Weights of a small image autoencoder.
Model: 6.6M parameters, encoder arch efficientnet_v2, encoder norm groupnorm, decoder activation relu.
Training: soap at rate 0.0017, 3200 steps.
Data: trained on small charts drawn from random numbers, 50862 training examples, 4.0 epochs.
Rows from block 2 of the decoder of a small image autoencoder, named by matrix and row number. Rows with one number belong to one channel. Each number is 128 + 24 x the weight over its row's rms, rounded and kept within 0 to 255. All counts start at 0. Numbers have three digits each. After the name is the row's rms in percent of the matrix's.
After each channel's rows are labels from the 100 images, of 14976, where the channel reaches its highest value: "responds to" is what is common among them. Only what is clearly more common there than usual is listed. The data: small charts drawn from random numbers.
# convs0: first 3x3 conv (decoder.decb.0.0.convs.0.weight, 128x128x3x3, each kernel summed), inputs 0-63
# convs1: second 3x3 conv (decoder.decb.0.0.convs.1.weight, 128x128x3x3, transposed, each kernel summed), outputs 0-63

convs0.79 103:077121124151129104164088127129132167092123104187139160140090129138130135108130126090140140163112127117174166105078106134105136079088162123093118082134131100152172130128176132153127130111086126
convs1.79 111:153139136111151106110176146079103099159123157054137130152121159134170132116123161139131126104136120147072125148169128100145183154175111113138177144158116148118134136128136109109142108113153121
responds to: horizontal bar chart

convs0.4 100:124127112099125113125141187129122112128117133125125135114119115134053149099104106117111142126127127077092120108127122137140133109138116096187118119114140080102133129106098121136162125138128122
convs1.4 148:120130114135143118106127067159129105124139128153113117127122153126099107180139131026112150141131102156143104126112120122141121131114127163057119127147107188148120114166147114107102115116116145
responds to: horizontal bar chart; items: seven

convs0.14 100:152113124104152141120160130132156106100107166122127167115105201167150122153133136135163167161165152165140109148147150132157159134107133072147119134107125132133127131127100111111104129134102121
convs1.14 090:105099158130102154149119139110115150146154093108145137162178095082149142139127103102114104123089146113114119105132111157111079108158119182132135156144113108140142126106143117141156122132158139
responds to: flat

convs0.105 087:082099137125135126103093144140079153154112089113115124146137136127152119125142109118094125114090130109139117097148132102123099089162124095101145152122151169146087175095143137104136176110090128
convs1.105 079:143145118099124129166161121133152100114136129163154148131090154092094130109080100159130128097143139108139124140128121139137165164123151145130161118109096132116137135139126105131133114147157124
responds to: one colour; radar chart

convs0.127 094:122134127105127127119139046167127110122183142129119127140125126144054144205124110050138134127122125113091125121115122109132131114125111130111125120120133118121136103124092132138097123124126122
convs1.127 145:145131128147121150168141216060124169139077113143142155122113108130121133044151134225139143127137135120138122122129144157136127128139153112166151125135127105102131125111110140131146125129135122
responds to: horizontal bar chart; items: seven

convs0.72 099:147126112106125122125107110153142126120127133175123123109082120117145109206093115231152118110086115164157110132111119100108117124126115124113120106148126164137137123156169091134131082096101118
convs1.72 107:139145121124122137116159153112094112131130134131107120142159099127142116093154151145091136128140162137136096146142087132127168169125109114131148104118117131134169144157139114099125179097110138
responds to: heat grid; horizontal bar chart

convs0.12 103:131144089132168168098135126127116155132088095125119114126167161099142125199125076205132110110104127129115124145123117102103127093131147143133103118166156130146087140123155174136123163149113111
convs1.12 099:180132164154149142130113119159134090137153121142150128114131111144128136115162089129115124131148135135133160100101127172106107129150081115162126150178122137147141111109165151114150128171115140
responds to: dark theme

convs0.122 102:141132146125157101101171147115116130138122162122076148126114128141138120145138142155112130098100131152137103129128186139120156098182128162141139076116108110133110118151114124123112127150124120
convs1.122 091:156123086103112144173097136114108134094147094125165119103154173096109152145117123140131125117149134106127104130156126132177134141101148122141115138099091154118125067097135110104107101154114117
responds to: pie chart; ring chart

convs0.58 085:119157112152145120130144127148114152125115134157140154122146149076163128131121111157120095146169089156145087139144133144107154173132147166141120134149116108142155172115147134151150159186066138
convs1.58 080:182147136122124110078051127091136125151116120088149108115124144155144130163109122118131215105105131090098162119127114141134136106128100110128169081138101130093115119108106130143112116132100133
responds to: dark theme

convs0.87 090:151098103108174133137139118150102101151120075125138148108125104106149142112123129111121132106112107137097113124130112151160136101132131141168137105142104118118112110105112124093132100100110134
convs1.87 144:096115148162065098140127119144135142192121160114092112151122167135097129143154094157131121134149105105135130123142161099184091133155150148121117105156132096159122153146164132140171124136128093
responds to: pie chart; ring chart

convs0.17 122:109121123104093100114124107118116107182090127125138129129121112123111122223133141224098129159108158129139098161121148142103142131102145124138154130104121118145122129143148133108110142114127108
convs1.17 149:099101198146151143141103151131121135113168149098108117101116130125138147084124120089113149164138109126127155066146157141133086136146143164100097125117140136107102099107134120153146098133150126
responds to: horizontal bar chart; items: three

convs0.78 105:115120111125106125125106084111096117114129121166122116114159089158130130120104124129091111149073142106130139132131156167115156133147128118120138098140134181184149154151179077133165073128148166
convs1.78 097:159155173118120110119175117166162127157115147106085106162126159097172129114104166130118119123165113150103149127127150097146148113108104122122135096155140147086145127095096112142105182141121109
responds to: horizontal bar chart

convs0.90 083:146133111124105128152102100142141134098135141093139129093131135143130131088106112112111124128192125148162114067170081127156133088123123167153128130125155142118152109117089134121145146113141127
convs1.90 130:113104140146091115127167135109132132147097102115135112149133112142117087164135156130158125107049131119116143143122143167106153128131106124161143103127130095133133135104163107100122074134115099
responds to: pie chart; ring chart

convs0.35 087:148123109123108116164113139074128122126197126141158121104249125133126116131053097137141120127123140127141111178148134149141120143202120147139125135115120095147139146127138103137123137102127116
convs1.35 095:153176145121185116105141085162126151131094103141120155161018133125129145118167130134143133119129144127130162099128145127137139131101150094105120146155097149122112115111116173138145118137137166
responds to: items: seven; stacked bars; kind: bar chart

convs0.16 103:136078103129095140121104107144141120128098111126108155116108117143144117131136146163124144170122146171115108120140154163131151111093124163130141126101111158122105119109158090103115128120112099
convs1.16 106:111093166156152103139164125115109098148178108131088149155147141114140121115126098084106103128133098117120149114103156126095086150125122110107105131157135097112128100145061107110138133148107123
responds to: horizontal bar chart

convs0.82 091:162133144120137171169180150149118099131142157127136156123111138098154117134113109100118134157163129127160121141130163147144150144137140125170119128150121161125168112128055149109151119137119121
convs1.82 078:115093122142127082092097128118123145145117129125093098127132137166126141072144133146141153140091124119127139116167174159127111077119140146111116147132166105114159146130140148141131163166175135
responds to: one colour; flat

convs0.33 084:105121170123135082150128118121183157153150098133171123154151125126139117140087149153113197123128115128130142105083078143160151136121124136130176097140094138133113130158131150165177141119086148
convs1.33 077:173112085120120131106116140145104124139117143119100125132130122117160136130165126147114075121121122152110128189150126124103102145161113134164047155098137139150176132133146128125114139101186092
responds to: heat grid; pie chart

convs0.100 115:132101113115066076117137095121132106142106138089088145125109133121184097156129123161134115143128137135118111123123116138102139095136123139156126135104137145119132138101133117102113171088106094
convs1.100 096:117093173171137110113146168124121104124137087182154100105121102094114144117175119102120126147115160122084143068151177118087085145124092117104131134145166125138147098112121130123155099129150140
responds to: horizontal bar chart

convs0.19 099:125091121165109149131102108113132129141119112119137123102130099154145150150158071141104059149132121118160118142085138134140122122136109150146100133104110146111129078137176091145118060135112128
convs1.19 100:113147145119081135076143159176134109129087155142082133111123151132152140125078148112113124132128140121083137129115126118134162117113111152145130164121156100163165136087115146180093127142154160
responds to: one colour; radar chart

convs0.6 093:151152154119100106123139155116094167159125125103073153121182112158147146121104162067147177132119112104126131096139118116167125118116152150153139091142130157155172129133154147100129121133132122
convs1.6 080:125085094110129141142154112105155116141139132150164116113136110129137112110133046135146076126081124136134115161141122123091133141141092083120130168103116107129106107166113129114156138160135146
responds to: dark theme

convs0.62 106:113169162136131177137134158163106139107138133111111122112191122119123147135116136139097142146138138171116121108146167150145133141120149124171153107111080111094129137160106116125116104255137130
convs1.62 067:132105101120153094131094093090118137164107136139157103141095133148125100148136083120146100096128136086094159131147128082135116102139134137098123106127162131140121105112123123093150142092159126
responds to: items: seven; stacked bars; trend: rising

convs0.13 080:116154137113137148141129135119118114091148163135127131170090162141104138158138175110097141122140141128086131149107172141117119134178101147118114079109092131124123097159118095108128107087158142
convs1.13 075:126139149158124177147116147102140133140133101138119127097140114153135142098145045141153154151148139146151113112151120143110143142062161123165159184100118111147109135090098154137123115109109109
responds to: heat grid; pie chart

convs0.15 095:095111141140092079113141112124077143118120101124126111138141130129100105113152154135118131108133150097171119157130132135147114107103105180154129113143110122154127117129127096136151079113106173
convs1.15 081:131104124110141122137097119139149141118191167123134140110116123116155137131104108117110152138128124141089126103116107147136134131152127064121121141112124118136102135150113126127086109132184074
responds to: flat

convs0.30 087:139124092124134083108089134134094149134113113108150107144163120107141196131113121103137152121103136136151106141126117138154163115119120133146150148158099150134117163131145066130142181127123148
convs1.30 094:087092156131140095100117147124140129105126119167098154143130118157189121117139161161116121144133124150082135123140118163125141110165137103159128119099118113091156095117127167140118121154099125
responds to: ring chart

convs0.9 107:148125092106081105124126117139168125117108164124156105128104104108145122173109120208128175135128092145111113126166147140162138127143113142095134144121104108097122101124132123093127102101110087
convs1.9 090:153124125144122117134137122137106110104137118119101091142139129170130139113139114089110096095123109132121106119121071141092124127129172106176090105135145131113141176159108169111151135166170154
responds to: dark theme; bubble chart

convs0.84 122:138163142130164142154153127140148184163123164120135147127117172108133132129114108130131136130171175136131124134132153144132120132105127148145144147125091130101164121148112156117104164119116116
convs1.84 085:108107133149152168102075142100122104100137140120134117112159079159110100143184123105132102118087119129138126113129143120095125132178159102138104143092146087137098133140127112110190101143162134
responds to: one colour; flat

convs0.24 096:104111138170086137123074146124117155134152136100139134089113185117109121108151062085148117128144118116125140129152113097113106152097123144124124124094182092132130104145142167153127171126144123
convs1.24 070:144090118142148088145143135144113108129105171145072117169114090133143141133138165168162110154090092121122131157058116156119146152140137080114121083154169131132112150121125148112122114140138133
responds to: bubble chart

convs0.42 111:162131168149083106148129102107132129127178112128137127168080134108162154097121110137117155175109128123132155156139109111107135146157127106125091123110114120123116106102119130134139137251104136
convs1.42 095:134092111118086132156126151169117175121124153145106098095126094153153136168081173090089117139151135141098136108142124171158115120164106163117150140133140129136142115119141111137145150012132104
responds to: items: seven; stacked bars; kind: bar chart

convs0.64 093:128139108144103154121144115111082090158136140130125138097156132117185114112106107121132116113101172146129126117110146171157114087118113104116121110143143128095117177157178117171117095126153090
convs1.64 090:083114166089134128153149129113129123158111123118120117147082095130097128163137102096109099146069106131111122123144126105076165137109162170153153114149123139167144106118092149116137140118130149
responds to: heat grid; ring chart

convs0.8 131:137163145109164184118114123145105101115124119124119102119229112129112137103110125097137120130126121112122127125156135107164113129134118122152140122135150133145108143072098117102129122249106118
convs1.8 121:116128125154107094111169148040138158091092127096153118132059143148144104152101149127120157103117128125105146096130138106085138116153149166119122140110121122108128085158143150141121110125131132
responds to: bubble chart

convs0.95 103:165134137128162158091146155147132110161133186140123137126123133137140109139147104154127151154161121107140093122123130103141129147150149127124110166161136102075143155101085151094126144167141113
convs1.95 078:114171114142094130193133081161133147118080099109164120138102133112151145138140172109146110114093130120106174104111154141112096090117110191136168144103156134168132123143166112154089148132110147
responds to: heat grid

convs0.59 093:159109173152126102136116147131168123112122118143105163134111139127121088149128113169135108169101165118139101098143174131144153107130114137087120078128087123112120105131156159111107103093131106
convs1.59 121:093158145164101141114146133129119121107096132093172159158118143143147125126059127132085161097153156091124148148174103166117158092126099134181159141167131130155147126137115136146130160156103133
responds to: one colour; radar chart; kind: line chart

convs0.93 090:140155121138215204130120121158137131104136116115141146124116160139140116127128153090098133132160140139126140094153134126150115092163119129124103140113139163168187148126134128148165133102187101
convs1.93 070:134124147112128146120194109106103144165082148140108090104132148164127120103135068172137174118103128112090123150119128115109141155115176143168125153121149067100124121139137156112091172128065136
responds to: items: seven

convs0.77 100:154148111158130133134134117113140147138107161154123086127109126125165131171077100186133166135103109122142134156165124131112134120119131139153119171096102117098146112126114135159110140115153114
convs1.77 111:120119120136140171139131126131118119155163139138152143122124107113164121121181108139102107145164163138111126105139130124067057113171162155118114138168150090144095133142118127100133120137120126
responds to: dark theme

convs0.103 117:122100145103078125119110113143089127128114160108111146099138150171134124092118125076107131159148134070108108089111155153108144120128131112126144135111093103142142124120107121082119155141145128
convs1.103 097:147128087142120179117143105074113141137105122146134098166179124078107119145123140177127111133122140170146086140153104147127150124133138123139125102154083136135138168145138114151114141112116096
responds to: items: seven; bar chart; kind: stacked bars

convs0.34 096:139106117127115130128127122148123146110139096097116091119135122126146095187104146221102137155112130122133139126123131091121134132143129124096120130168148149147108142113175133121129128155073136
convs1.34 084:168142096109114116134115083073122141162097130144126180122156131147103178111114102125179119095122121135160102157122123128117181110122124087121103104097089112126132098126147104134126136120179141
responds to: heat grid